config.toml
model = "image classifier"
dataset = "gratings and oriented noise at many angles and scales"
train_examples = 395000
image_size = 32
crop_scale_min = 1
horizontal_flip = false
targets = ["angle"]
num_classes = 12
arch = "swin"
norm = "rmsnorm"
norm_position = "pre"
activation = "reglu"
mlp_ratio = 3
head_dim = 64
fused_qkv = false
bias = "qkv"
qk_norm = false
parallel_block = false
inner_norm = false
drop_path = 0.05
patch_size = [2, 2]
depths = [3, 6, 6]
widths = [64, 128, 256]
loss = "cross_entropy"
init = "kaiming_normal"
residual_init = "zero_last"
optimizer = "soap"
beta2 = 0.99
lr = 0.0012
beta1 = 0.95
shampoo_beta = 0.95
eps = 1e-08
precondition_frequency = 16
max_precond_dim = 512
one_sided = false
adamw_lr_other_params = 0.002
steps = 3500
batch_size = 64
epochs = 0.6
lr_schedule = "cosine"
final_lr_fraction = 0
warmup_steps = 700
weight_decay = 0.3
adamw_weight_decay_other_params = 0.05
Rows from block 10, named by matrix and row number. Each number is 200 + 30 x the weight over its row's rms, rounded and kept within 0 to 999. All counts start at 0. After the name is the row's rms in percent of the matrix's.
# fc2: MLP down (model.blocks.10.mlp.fc2.weight, 256x768), inputs 64-127
fc2.115,095,214,161,205,189,223,192,218,210,187,237,243,208,202,262,189,198,217,221,151,213,197,201,150,208,219,166,185,203,243,194,267,174,188,230,204,214,190,221,212,256,244,158,199,204,226,150,205,116,184,162,235,138,112,157,195,144,225,190,208,182,190,158,208,258
fc2.116,099,126,262,202,217,161,204,222,136,188,251,237,216,204,235,212,199,183,205,194,183,247,163,214,215,156,201,216,242,211,224,209,224,142,165,205,217,232,191,259,137,197,236,184,192,227,189,201,207,268,201,192,205,144,172,214,176,219,232,226,206,209,200,181,220
fc2.117,094,169,175,223,191,207,199,211,165,192,204,227,173,212,172,220,203,229,217,215,147,159,227,226,196,220,180,194,153,230,210,170,187,234,220,203,196,187,245,255,225,234,233,154,168,195,185,203,208,173,217,231,196,165,171,188,218,210,155,243,197,282,182,203,191
fc2.118,103,176,196,242,205,168,239,205,153,194,177,196,223,187,145,221,171,171,234,231,217,195,217,171,231,189,183,172,224,209,235,237,223,172,177,215,218,210,183,182,178,180,210,218,179,220,246,223,189,211,257,198,191,254,154,183,227,216,153,214,158,233,180,224,199
fc2.119,104,162,209,214,161,216,242,172,215,234,167,269,203,189,215,220,210,206,186,181,213,133,213,237,206,184,187,215,169,192,205,211,174,206,195,206,186,177,198,252,219,216,174,208,165,217,220,220,187,188,207,199,184,147,190,185,210,238,177,112,247,112,160,244,232
fc2.120,103,194,210,220,193,170,220,208,201,223,209,228,218,174,218,211,207,203,233,162,196,175,246,229,196,138,252,124,227,197,243,163,208,169,200,163,189,185,224,196,215,251,205,224,200,168,168,201,109,195,235,205,179,124,172,197,233,196,174,196,220,220,226,162,187
fc2.121,097,191,198,172,211,216,155,240,217,214,201,212,231,208,218,199,279,197,151,193,155,191,189,224,218,235,206,202,222,237,177,228,126,193,181,180,214,210,236,231,215,163,221,185,154,222,181,154,209,179,231,183,184,133,207,213,208,242,197,213,195,194,207,188,175
fc2.122,101,205,212,207,229,233,166,239,255,201,170,196,190,247,196,215,236,219,224,246,178,309,198,206,165,181,232,263,233,221,251,235,208,185,119,238,190,258,208,150,225,200,213,177,180,154,191,210,231,261,207,186,197,232,224,151,229,176,243,259,213,171,194,206,219
fc2.123,103,217,227,242,155,237,184,236,232,169,180,185,147,183,200,198,216,169,124,226,233,188,226,253,171,223,204,261,190,160,195,169,197,231,220,187,231,182,203,169,205,181,167,182,208,220,179,180,212,222,179,241,235,148,216,228,148,177,233,208,210,138,219,152,180
fc2.124,096,230,257,143,263,183,171,248,213,195,244,171,238,216,216,185,179,208,175,186,165,192,214,173,177,283,180,207,215,198,231,221,186,186,187,189,195,197,245,213,219,204,201,184,240,161,225,213,197,208,146,174,230,239,229,201,163,195,186,174,229,177,200,196,219
fc2.125,093,169,187,158,223,223,227,205,145,208,200,191,212,226,215,248,194,197,232,157,174,219,243,216,186,250,181,159,175,233,187,253,209,267,196,230,190,209,235,197,187,229,189,169,192,203,166,239,116,186,172,126,206,204,209,192,194,248,178,171,174,210,198,148,184
fc2.126,100,213,198,182,161,223,205,225,258,217,196,185,192,182,221,203,245,207,206,189,147,178,212,196,182,151,188,219,175,190,207,218,174,218,181,234,209,203,177,166,180,223,151,182,213,182,230,224,231,245,192,173,114,200,273,143,189,144,198,192,244,164,202,173,215
fc2.127,105,233,200,218,175,202,201,254,239,200,167,183,139,224,165,212,226,189,203,178,250,186,173,207,189,201,237,228,217,216,219,243,167,217,195,202,223,200,136,149,144,195,217,223,235,148,171,235,205,197,234,150,209,176,225,155,223,173,205,246,240,242,175,163,190
fc2.128,092,170,225,140,194,200,161,194,190,212,227,189,164,186,217,216,199,220,197,228,193,226,226,156,186,180,190,179,254,162,219,227,249,141,207,202,209,199,200,158,145,180,208,182,188,203,177,145,185,232,129,199,131,185,219,232,216,255,144,248,189,190,228,199,190
fc2.129,089,165,227,243,216,210,211,199,187,172,226,191,196,185,243,161,218,172,209,173,147,191,264,173,228,159,204,198,186,187,162,157,189,177,222,212,181,171,193,235,182,218,171,218,211,151,205,165,185,196,160,260,171,168,164,195,220,182,231,266,180,210,222,159,167
fc2.130,090,188,202,257,180,170,214,183,190,129,227,256,185,153,215,187,200,189,180,193,199,199,219,187,152,229,193,230,198,235,203,171,195,201,235,202,226,111,184,210,198,199,220,269,194,188,241,244,192,183,227,202,199,172,221,183,222,202,235,197,181,172,224,219,201
fc2.131,100,207,194,180,191,208,165,194,209,187,193,204,206,202,151,210,207,206,167,266,207,215,217,198,187,280,192,154,194,124,217,225,211,222,244,233,179,175,208,262,213,211,190,182,205,159,246,163,237,228,164,191,152,217,202,225,233,200,192,218,247,178,171,167,197
fc2.132,097,226,181,206,226,163,236,144,246,182,193,199,207,229,203,169,214,212,187,179,207,208,236,171,205,231,242,233,180,213,205,175,225,163,165,233,256,232,193,213,177,229,173,229,223,224,188,184,192,224,198,214,190,311,155,205,192,173,171,217,159,211,197,172,162
fc2.133,100,205,209,146,207,179,172,206,220,231,189,167,197,195,247,194,243,260,162,157,257,215,189,199,231,215,175,258,165,198,223,234,182,215,194,131,206,192,180,214,209,191,213,171,237,223,186,178,202,186,163,204,146,239,187,235,188,187,187,228,183,246,230,176,162
fc2.134,101,171,214,198,189,147,203,184,209,204,216,217,201,160,224,228,177,209,228,172,173,197,167,180,220,197,206,217,199,175,149,185,196,182,244,225,174,204,216,183,157,216,198,209,170,216,147,178,234,219,206,176,233,184,215,181,184,212,189,205,220,254,204,218,190
fc2.135,099,97,219,193,209,240,241,244,197,215,240,191,189,171,176,185,203,198,213,210,210,185,177,179,191,244,232,190,197,214,142,246,210,184,218,225,171,189,217,231,203,204,186,184,220,244,170,188,190,199,173,196,236,223,195,252,197,195,193,151,213,170,201,181,212
fc2.136,103,196,237,199,225,260,168,244,195,242,193,169,210,143,221,240,239,188,204,215,205,192,186,213,167,189,245,178,173,196,180,195,222,212,181,208,211,199,186,233,202,216,221,178,190,245,200,185,174,226,224,212,202,160,230,210,180,173,177,190,213,221,201,162,174
fc2.137,095,177,213,237,196,202,229,204,225,198,230,151,197,124,210,211,166,246,197,170,177,202,223,227,206,180,173,204,150,170,237,202,202,254,256,179,184,140,152,190,175,167,220,252,230,199,147,210,197,213,174,204,196,268,211,169,236,157,182,182,182,267,228,247,218
fc2.138,092,183,195,165,173,139,238,217,201,183,191,226,171,238,241,202,221,183,256,190,209,211,132,154,215,208,173,170,203,197,179,166,138,241,227,233,204,202,199,170,193,181,210,246,203,228,173,166,215,273,234,188,179,203,224,177,204,111,200,203,233,147,118,226,190
fc2.139,096,188,196,193,234,259,169,197,190,225,194,204,230,205,179,248,183,210,226,203,170,203,233,195,187,197,201,173,165,208,215,248,241,173,210,199,107,196,174,218,224,190,246,195,188,116,206,200,175,182,189,191,187,162,224,165,214,198,215,201,175,200,233,146,166
fc2.140,103,220,221,205,216,234,256,209,197,179,206,179,210,157,259,166,185,184,220,216,214,159,172,207,213,254,192,230,164,240,159,238,227,227,196,207,204,217,137,180,139,218,242,212,247,223,222,235,188,165,172,206,239,268,186,161,243,243,185,188,201,159,208,165,233
fc2.141,095,170,164,205,189,225,230,217,279,204,186,213,199,182,239,188,227,182,169,224,236,256,167,159,185,158,196,194,113,179,224,170,155,214,176,207,197,236,202,153,175,214,226,237,204,223,220,182,218,217,219,202,214,208,205,169,226,193,200,177,232,196,164,192,210
fc2.142,104,167,182,241,200,182,207,212,230,189,141,173,214,193,247,213,252,216,251,179,166,223,195,212,184,175,201,205,171,209,197,233,205,234,153,221,212,230,210,231,205,147,238,186,242,204,98,254,198,215,199,181,182,238,212,153,257,149,201,151,185,203,145,140,199
fc2.143,100,184,217,161,186,191,137,238,215,201,205,172,167,179,229,179,183,232,209,171,152,209,198,174,203,218,218,243,240,195,180,230,226,195,221,204,185,162,218,239,173,227,164,190,202,173,168,199,186,208,188,268,234,191,175,223,189,233,224,230,163,188,173,186,162
fc2.144,106,196,192,162,188,182,231,202,189,169,174,204,210,197,230,224,213,258,225,197,194,176,171,199,168,172,164,181,215,180,190,182,176,193,240,188,118,249,196,264,227,218,211,190,186,169,156,237,225,207,211,220,187,209,189,209,179,169,157,188,208,240,155,169,188
fc2.145,103,249,194,170,189,228,249,186,216,177,150,210,223,254,163,189,192,216,195,192,214,221,220,220,190,191,238,236,229,204,185,231,223,203,195,223,221,151,253,196,220,205,198,182,250,167,176,263,215,210,194,159,211,215,203,165,163,118,203,178,255,212,218,172,155
fc2.146,096,154,167,184,166,125,216,163,200,224,208,170,206,243,155,229,249,248,215,184,159,216,229,185,230,192,217,162,245,210,191,181,212,210,140,185,182,209,144,186,154,206,214,156,172,207,187,170,229,168,207,200,212,210,223,209,199,222,192,262,211,211,194,199,125
fc2.147,098,188,144,204,192,283,183,170,186,148,219,209,263,217,128,199,174,183,182,192,211,139,164,237,200,177,209,180,248,211,198,174,205,238,197,171,232,145,199,192,180,244,154,222,163,198,266,275,172,203,186,273,219,181,179,195,196,222,215,194,256,230,206,231,206
fc2.148,100,163,152,178,228,159,147,215,201,167,198,176,172,175,290,200,206,203,174,204,210,190,181,177,168,197,209,185,203,225,209,153,205,138,207,176,177,187,233,202,174,226,164,162,182,180,198,210,168,204,213,214,168,180,196,233,194,194,192,223,228,178,201,157,179
fc2.149,100,225,239,187,193,203,171,175,202,219,197,172,165,266,181,226,186,201,229,252,188,206,166,186,151,221,257,163,184,214,210,148,185,226,147,208,234,200,222,171,168,157,232,216,207,220,208,188,226,179,181,112,200,229,235,133,173,213,204,236,214,212,183,238,168
fc2.150,107,157,282,203,239,159,195,212,228,204,224,187,212,207,233,166,194,269,190,226,225,164,166,219,202,198,190,195,224,226,226,256,228,196,147,191,164,220,180,198,223,181,235,160,206,178,180,181,174,215,214,199,170,147,216,216,201,178,182,205,203,161,217,185,192
fc2.151,104,229,194,234,230,276,171,201,186,178,157,216,193,174,213,163,182,166,207,188,246,275,268,186,210,231,183,173,177,172,258,244,192,256,179,224,207,215,208,195,191,252,186,235,177,179,229,192,181,229,209,195,171,162,182,178,191,223,227,150,218,208,191,196,198
fc2.152,097,192,211,251,216,204,207,230,193,193,241,231,243,230,197,190,180,169,195,186,253,171,199,235,131,180,204,164,184,283,202,200,178,200,191,191,220,195,152,161,162,174,197,207,186,249,204,209,197,226,245,139,236,200,241,177,164,139,190,138,223,124,156,186,236
fc2.153,100,183,172,243,251,215,142,130,162,202,169,167,176,211,164,221,228,152,176,181,206,242,200,184,202,252,194,192,144,154,212,179,122,183,200,259,158,222,197,261,145,138,193,224,233,215,208,220,214,191,221,156,254,218,240,255,235,214,186,158,140,219,213,142,230
fc2.154,094,198,217,119,192,190,254,179,163,223,187,184,197,173,203,199,217,192,199,199,173,204,200,207,174,215,276,200,179,211,236,222,218,172,177,143,184,211,176,251,180,179,191,153,225,213,262,158,178,225,209,201,160,207,211,201,199,167,212,167,180,204,262,185,195
fc2.155,088,225,221,205,236,148,160,186,172,185,162,213,224,208,203,173,238,197,202,154,199,193,256,237,149,157,196,208,188,208,224,220,218,210,200,191,208,165,227,211,168,171,228,198,201,233,182,228,223,204,165,290,193,224,197,211,217,240,209,248,142,207,199,241,199
fc2.156,100,222,230,178,209,157,182,208,245,252,258,229,230,196,164,146,216,173,249,190,170,212,166,156,258,177,207,153,224,176,200,173,183,199,191,219,229,229,159,161,167,232,217,193,225,206,215,233,200,203,200,226,176,203,213,221,170,176,217,191,205,172,243,242,191
fc2.157,100,241,242,207,261,249,222,155,194,211,149,224,157,198,199,253,206,234,153,245,178,186,203,210,243,180,163,210,212,201,204,210,199,193,203,220,218,229,193,206,220,210,175,179,168,136,229,167,215,183,228,195,269,181,179,242,213,216,175,212,224,216,245,175,222
fc2.158,103,200,195,235,155,212,197,159,192,163,136,185,152,191,213,193,181,177,188,206,222,225,175,185,184,193,194,243,152,180,174,244,172,207,202,166,192,257,195,217,196,163,190,186,167,185,208,155,192,164,191,211,150,240,233,205,229,216,255,184,190,218,207,185,217
fc2.159,100,189,185,177,220,204,192,143,193,189,192,176,158,170,175,184,198,122,209,193,186,245,179,154,201,125,193,240,180,158,199,201,230,201,244,166,190,236,181,224,149,215,165,195,240,196,197,215,214,217,213,187,179,202,220,203,267,166,228,206,219,132,197,165,281
fc2.160,097,204,250,189,195,171,185,176,190,220,175,200,227,228,206,205,155,181,183,223,168,156,191,194,208,189,189,204,213,222,204,164,211,215,175,193,184,191,215,187,180,168,223,179,208,221,209,238,199,199,261,273,234,219,193,249,138,212,227,225,204,164,163,222,186
fc2.161,097,205,210,212,198,162,191,193,174,178,226,182,200,230,203,265,195,205,177,166,201,189,146,198,202,162,263,207,251,159,194,195,210,115,215,177,173,250,182,186,228,170,217,132,157,222,190,213,181,175,204,219,198,166,186,205,187,201,224,185,215,182,175,186,211
fc2.162,096,197,225,177,225,238,191,183,163,196,183,205,204,207,213,212,153,214,209,227,205,216,222,213,186,203,220,154,234,192,235,266,183,185,150,195,226,180,247,143,218,217,235,210,183,245,229,158,227,212,226,116,183,238,210,192,179,249,226,204,194,179,142,228,228
fc2.163,101,211,235,245,197,208,185,195,202,197,218,161,194,165,233,167,202,176,206,249,223,181,150,151,203,123,188,216,174,209,208,212,203,255,223,193,187,199,183,219,166,205,181,155,187,145,271,278,214,222,204,163,197,217,176,160,205,248,221,235,178,174,212,208,206
fc2.164,103,166,174,249,199,237,272,230,212,184,190,153,181,212,177,221,222,221,228,192,143,174,216,195,208,143,188,174,192,251,153,185,262,203,207,213,192,221,184,205,210,230,197,247,235,190,172,213,163,203,229,144,214,190,175,175,182,182,192,199,280,200,217,188,148
fc2.165,104,143,188,217,205,220,168,178,226,207,225,248,187,155,201,209,190,201,211,220,161,184,210,148,209,215,261,208,257,201,157,217,202,194,221,176,212,196,200,154,182,197,204,204,157,150,212,230,212,211,217,161,261,173,202,190,215,183,185,271,225,261,180,204,183
fc2.166,093,237,243,212,212,142,191,258,212,143,150,205,203,233,184,197,174,202,203,210,232,205,189,210,201,215,181,182,243,216,167,179,241,194,262,229,141,214,257,194,226,210,207,126,207,162,143,200,201,202,197,192,218,153,209,179,192,235,184,208,221,231,136,186,195
fc2.167,107,200,245,157,197,234,220,183,154,196,208,242,181,230,263,186,193,230,279,213,211,179,216,175,271,218,203,230,173,203,249,206,170,153,231,189,125,219,172,166,199,204,256,212,180,161,140,206,184,169,191,240,203,149,227,179,193,217,177,193,203,161,194,206,186
fc2.168,097,194,153,200,166,193,154,229,208,246,198,216,206,185,207,236,248,201,154,227,239,205,191,191,183,212,189,240,194,169,183,192,229,223,207,175,186,204,186,216,158,215,201,166,200,241,190,115,230,171,160,187,258,137,204,200,173,223,195,179,211,162,223,161,153
fc2.169,089,211,241,178,208,193,178,188,197,187,153,176,217,189,242,202,211,222,186,215,193,185,176,226,226,221,226,209,193,215,219,170,222,216,164,186,154,237,220,196,157,238,196,234,190,181,231,206,195,200,220,229,200,181,244,165,197,164,198,223,196,232,208,198,198
fc2.170,096,191,205,178,173,234,181,223,184,189,171,198,167,217,163,224,210,153,234,174,191,188,197,174,158,183,260,223,217,205,240,169,160,176,166,209,234,183,192,121,211,155,198,207,189,222,186,224,175,216,170,178,251,180,273,186,215,146,208,157,228,188,147,206,231
fc2.171,108,227,206,198,171,220,198,193,212,193,217,258,235,179,198,180,150,213,251,136,197,143,228,209,197,239,161,266,213,204,157,243,234,215,222,184,212,164,269,151,195,217,194,193,149,192,143,211,183,170,215,202,242,192,158,168,193,228,256,149,146,243,184,200,206
fc2.172,102,187,222,208,193,237,170,192,182,183,178,212,176,234,182,179,217,153,256,284,177,251,229,254,233,185,167,178,230,208,162,170,255,212,213,215,204,174,243,159,197,149,210,188,214,229,153,198,148,233,166,145,152,196,232,136,218,209,183,268,128,177,227,208,144
fc2.173,093,175,148,190,215,215,187,224,194,172,239,201,197,224,175,205,190,191,197,210,231,214,171,201,156,216,176,168,195,197,201,127,195,219,209,234,192,256,204,158,211,225,208,228,204,227,176,193,193,204,220,210,177,208,211,174,167,275,183,190,182,199,143,193,256
fc2.174,101,229,217,185,192,229,202,237,186,153,148,223,245,184,203,229,224,181,241,214,213,253,218,152,171,184,223,243,190,200,180,228,191,236,196,199,181,196,209,219,191,153,163,229,158,189,133,134,139,215,159,201,190,235,148,178,201,197,216,199,170,191,243,240,270
fc2.175,092,209,259,208,218,207,221,211,219,212,189,184,183,188,223,165,143,236,211,253,168,183,190,185,176,252,183,216,205,210,240,173,191,164,202,209,163,159,233,184,184,253,202,169,218,230,212,197,176,160,192,209,152,206,211,188,197,161,231,193,184,205,169,212,187
fc2.176,101,211,238,200,179,204,216,231,204,171,214,173,202,199,155,184,154,186,165,192,218,172,175,232,198,216,232,177,173,162,183,173,217,205,151,212,197,241,181,220,212,254,200,220,222,255,148,256,223,222,213,183,206,172,174,207,181,166,164,209,203,205,217,176,166
fc2.177,104,217,239,163,208,223,181,155,167,153,164,176,261,178,239,158,205,137,193,280,197,187,260,196,205,139,218,151,229,197,248,229,205,215,195,241,162,227,168,165,222,197,193,193,202,225,203,244,183,257,220,195,188,142,215,141,232,220,211,189,197,209,195,190,221
fc2.178,101,232,199,213,183,141,197,197,192,224,194,164,185,243,221,204,219,240,159,203,167,190,202,202,204,184,167,240,173,143,225,280,182,200,209,238,260,211,202,201,248,207,239,142,194,252,151,170,146,191,143,146,191,230,225,164,223,212,197,163,200,182,205,189,176
fc2.179,095,205,203,221,207,218,182,208,193,204,189,216,195,193,159,192,251,200,207,211,146,248,237,176,186,208,273,210,185,122,224,209,189,176,175,197,185,165,204,248,200,188,246,244,211,178,211,185,214,264,195,172,180,219,190,222,178,226,201,188,232,165,187,217,240
fc2.180,115,217,187,166,239,222,218,251,224,225,183,152,212,174,201,200,219,264,211,164,195,211,221,223,197,234,224,229,200,134,219,183,189,175,210,156,245,194,198,234,240,220,216,219,190,168,191,200,200,205,220,292,196,277,197,219,208,263,257,221,230,257,249,166,159
fc2.181,104,195,235,222,190,217,160,223,166,152,214,235,157,221,206,199,243,195,133,218,267,209,214,239,191,195,237,200,171,197,226,245,229,235,208,157,185,187,163,129,187,173,218,152,217,254,182,220,199,216,205,188,193,163,192,170,202,213,150,215,200,198,207,231,181
fc2.182,105,161,218,179,175,186,221,196,188,198,177,211,196,188,191,200,261,179,212,170,183,212,181,186,224,204,222,220,205,193,206,163,164,161,201,162,188,229,208,178,260,222,250,208,175,223,207,186,290,195,208,234,211,199,244,170,191,199,183,227,217,204,232,178,146
fc2.183,099,225,163,210,195,260,169,216,196,251,187,189,182,190,193,211,203,207,212,160,196,209,195,242,237,257,198,177,139,227,230,205,173,215,224,173,215,203,196,222,205,192,200,212,167,187,226,239,199,230,209,214,221,274,242,213,172,232,163,204,247,237,237,234,217
fc2.184,111,163,191,269,261,199,141,208,218,210,200,205,207,227,249,195,200,152,194,210,216,206,246,176,185,184,218,176,174,178,164,203,252,222,145,170,219,158,198,215,228,225,191,203,143,218,173,114,208,188,191,200,175,242,193,208,181,147,212,114,220,269,185,171,201
fc2.185,103,195,203,174,210,171,198,200,151,207,188,150,193,228,195,161,214,198,148,158,212,218,140,186,279,180,175,133,171,198,181,202,223,191,151,227,249,217,203,223,171,161,201,178,205,250,237,150,125,228,259,234,234,212,202,158,219,222,204,228,214,197,191,181,232
fc2.186,093,222,258,225,196,237,170,203,238,228,235,190,192,223,236,213,164,184,169,183,196,156,223,205,180,220,205,203,164,202,207,221,134,192,208,233,200,218,234,214,173,204,239,226,238,172,230,213,216,191,131,149,229,187,172,189,181,197,147,213,178,235,213,227,129
fc2.187,093,255,218,166,242,162,204,169,126,261,195,185,174,188,202,223,206,187,230,180,236,184,212,251,183,202,258,220,234,222,186,170,224,196,194,189,246,217,216,207,143,160,195,213,211,251,189,158,208,235,193,183,169,207,215,195,215,162,192,146,140,188,234,178,192
fc2.188,094,250,198,225,199,207,184,207,222,208,177,237,177,231,135,151,203,223,196,243,174,165,163,240,221,179,196,188,235,174,224,225,196,226,220,177,177,235,224,204,179,186,170,247,199,202,241,200,215,191,186,250,167,177,252,180,217,172,232,150,224,215,145,219,244
fc2.189,097,180,203,213,178,208,180,250,222,183,151,199,255,215,205,229,165,248,233,225,169,208,234,189,174,216,191,156,192,225,178,156,212,205,196,199,142,245,148,154,236,246,256,266,246,191,146,180,155,223,219,149,186,167,153,161,208,187,223,180,251,166,229,226,148
fc2.190,091,178,235,199,167,188,228,241,183,209,226,240,212,210,177,231,168,206,212,203,213,201,204,176,169,265,192,222,162,183,186,210,174,212,194,205,201,190,184,226,201,186,213,167,230,195,243,169,242,161,218,180,269,212,237,259,209,211,229,198,212,220,193,181,173
fc2.191,098,241,174,194,256,205,177,173,188,222,207,146,229,200,195,178,212,205,244,206,239,213,144,201,231,186,212,187,192,256,191,238,150,242,215,170,223,188,196,204,220,186,223,189,178,254,154,166,176,183,127,174,119,226,203,227,154,240,222,186,199,227,206,188,188
fc2.192,099,157,254,137,191,188,230,194,197,186,182,234,231,220,189,184,165,186,182,184,137,178,162,200,210,156,184,203,222,221,220,185,231,261,165,202,150,228,188,185,196,153,216,143,165,218,234,179,168,215,213,234,184,170,157,203,205,176,204,203,241,145,182,150,176
fc2.193,095,199,198,272,201,214,242,192,166,248,131,217,211,190,206,257,186,177,247,187,187,146,177,217,190,173,214,270,214,210,223,253,166,229,211,215,175,183,231,214,169,204,184,235,226,244,180,269,199,196,206,160,151,257,242,181,229,197,214,141,178,143,167,221,258
fc2.194,088,218,217,291,186,171,180,231,218,161,221,219,221,160,252,185,140,237,184,164,162,171,173,183,210,228,208,128,176,194,183,213,179,193,231,171,232,183,192,141,192,138,244,228,164,200,174,200,162,194,217,213,162,224,229,221,202,199,170,268,224,267,174,229,204
fc2.195,096,215,221,207,248,194,197,204,222,214,173,217,203,207,126,225,190,236,194,162,226,209,201,207,206,220,200,187,239,178,235,210,207,198,167,202,214,157,213,201,210,132,169,177,186,209,205,176,239,244,223,212,223,202,248,245,179,182,191,208,216,187,269,250,136
fc2.196,098,210,201,187,162,192,239,166,163,136,234,213,206,168,156,156,209,174,210,213,216,158,201,262,168,177,238,177,182,195,165,140,223,186,221,198,207,221,201,233,192,203,194,227,187,138,241,255,202,223,219,203,254,247,176,206,153,212,222,249,155,194,178,200,193
fc2.197,104,228,207,212,214,179,163,274,185,196,201,182,165,217,194,217,239,225,232,223,213,194,206,249,207,185,232,208,158,262,225,225,122,226,205,195,221,177,200,218,200,199,162,181,251,198,179,230,247,188,233,212,221,216,212,221,200,183,236,197,254,224,151,249,227
fc2.198,101,227,223,237,205,225,207,181,119,145,183,211,220,258,228,228,230,189,254,156,177,200,189,227,223,164,190,175,188,205,278,216,214,158,259,161,189,229,128,187,162,200,218,258,178,160,228,247,225,184,165,195,195,172,220,279,242,280,232,233,149,191,205,188,198
fc2.199,095,204,191,207,213,218,219,205,162,223,236,195,181,235,189,213,183,234,197,164,207,184,213,214,228,156,170,178,155,235,189,219,188,225,179,186,156,240,212,204,223,198,174,173,186,172,206,183,195,180,143,220,168,253,163,220,176,205,140,262,182,191,231,217,173
fc2.200,099,164,194,214,209,160,153,195,188,176,206,242,221,214,179,268,179,202,251,189,169,166,238,166,200,148,219,253,184,224,223,215,197,242,166,222,208,194,260,174,217,148,196,201,181,213,203,260,208,210,218,128,184,235,216,202,200,165,190,157,192,204,200,187,227
fc2.201,097,255,243,187,243,260,203,180,209,149,192,224,224,283,198,195,180,192,213,221,207,209,190,187,224,181,235,244,246,198,125,185,221,206,153,218,201,184,222,200,204,217,173,188,169,182,153,177,198,219,238,233,169,152,212,179,127,211,249,217,273,156,124,199,171
fc2.202,106,212,177,231,208,195,180,211,172,181,186,207,201,196,234,255,223,166,198,184,218,228,211,291,189,179,230,149,226,241,236,155,160,151,210,219,218,218,169,248,130,237,197,197,233,227,199,248,223,205,196,218,219,206,188,202,252,207,242,211,190,169,162,157,253
fc2.203,095,209,217,219,257,173,217,199,194,180,195,171,197,169,192,186,195,241,242,195,203,209,189,244,240,146,190,182,206,223,183,218,156,198,190,218,171,187,197,186,188,269,232,154,184,191,173,193,205,173,135,191,157,246,211,160,221,201,223,177,173,194,244,203,178
fc2.204,103,194,223,220,196,205,173,190,152,204,217,183,142,235,202,180,195,146,239,186,222,202,202,136,204,221,234,147,211,210,201,221,164,158,235,204,178,208,216,193,143,176,177,206,159,246,192,199,207,203,192,214,164,163,180,152,201,177,188,209,202,238,202,188,204
fc2.205,103,206,239,237,163,144,201,216,185,210,215,240,149,190,167,185,227,196,259,244,187,198,244,194,167,251,197,133,219,195,261,161,187,214,169,151,200,199,209,192,196,193,217,221,166,172,204,177,256,189,200,233,183,177,197,169,249,215,236,217,220,141,170,177,230
fc2.206,097,168,215,239,190,216,146,190,222,212,236,241,171,175,168,160,196,146,204,186,143,203,156,231,227,238,205,207,165,149,239,151,221,266,166,219,219,178,216,228,169,206,155,203,183,214,233,241,209,146,193,174,211,210,211,203,213,237,153,182,203,224,182,181,202
fc2.207,100,196,215,220,232,181,184,191,205,182,172,200,217,205,188,216,205,130,206,218,224,169,235,145,193,138,164,232,230,198,206,168,162,201,191,241,226,221,169,181,216,202,160,214,174,192,250,143,204,169,203,191,165,156,193,187,234,252,193,226,173,179,189,186,172
fc2.208,104,179,199,191,182,171,216,134,179,225,186,251,244,161,176,217,187,191,237,189,237,240,223,245,255,247,191,163,216,195,173,163,201,172,229,211,238,206,197,186,151,174,236,232,204,205,213,159,222,228,171,212,198,258,211,192,230,195,196,224,240,243,142,228,201
fc2.209,100,172,260,170,232,207,191,212,186,183,167,182,240,192,224,199,168,234,180,182,169,142,268,212,207,195,160,149,240,147,245,171,209,212,216,232,173,212,203,203,231,222,230,225,224,146,200,222,188,209,212,136,205,231,113,146,199,189,231,217,205,204,172,238,187
fc2.210,102,231,205,200,206,226,223,216,182,216,205,157,220,219,207,218,200,188,205,201,183,212,235,204,192,194,195,196,182,206,203,201,180,258,180,165,138,197,162,169,184,169,188,192,238,181,128,187,172,198,175,187,187,206,265,156,227,218,206,150,185,256,170,218,219
fc2.211,097,197,213,161,180,180,258,184,238,220,217,192,232,200,167,228,200,209,202,222,194,165,208,143,190,227,176,130,194,164,185,165,163,174,169,185,188,237,213,224,198,180,223,198,200,180,230,192,199,208,237,239,257,216,196,168,190,175,175,176,208,234,219,229,159
fc2.212,101,211,168,193,218,158,168,239,227,204,175,185,172,249,184,227,230,222,255,236,167,212,237,184,197,175,199,216,230,167,223,199,183,183,196,195,245,212,204,218,193,175,217,214,210,151,189,233,241,149,220,251,238,212,206,161,226,228,190,235,193,170,144,213,227
fc2.213,093,226,212,239,190,221,274,208,231,182,160,174,165,186,197,221,219,195,165,192,207,149,225,220,177,201,180,240,221,193,147,132,198,209,212,178,245,197,168,223,211,209,168,207,245,165,210,188,192,213,222,247,173,182,209,228,164,219,235,202,177,206,232,235,163
fc2.214,101,219,224,261,203,187,152,255,198,222,212,233,156,178,190,178,248,182,164,246,126,174,165,148,179,194,244,211,183,194,208,193,240,230,183,160,184,222,204,216,195,185,163,198,176,201,233,221,238,198,178,170,277,219,185,199,174,142,173,223,178,248,186,198,205
fc2.215,100,199,241,182,182,193,208,176,206,212,191,200,194,185,216,177,176,253,173,194,212,135,205,199,201,171,172,140,205,196,239,184,225,201,247,151,175,213,168,214,188,232,242,210,178,248,216,251,191,180,230,187,216,202,172,253,223,253,189,223,221,177,258,199,177
fc2.216,102,208,165,224,225,224,171,166,145,200,256,189,169,215,234,181,141,218,159,231,189,206,239,207,196,235,181,202,217,174,238,278,179,136,225,232,263,289,241,211,250,151,173,192,159,183,202,168,194,191,143,228,162,185,191,151,199,201,173,208,172,211,174,214,274
fc2.217,103,202,202,213,162,166,165,199,224,253,192,194,182,190,144,201,205,193,161,189,187,170,228,222,191,255,241,214,241,232,234,146,225,180,223,146,182,176,193,201,156,196,174,186,192,178,227,219,173,171,231,260,277,248,172,200,202,195,164,199,226,139,229,188,253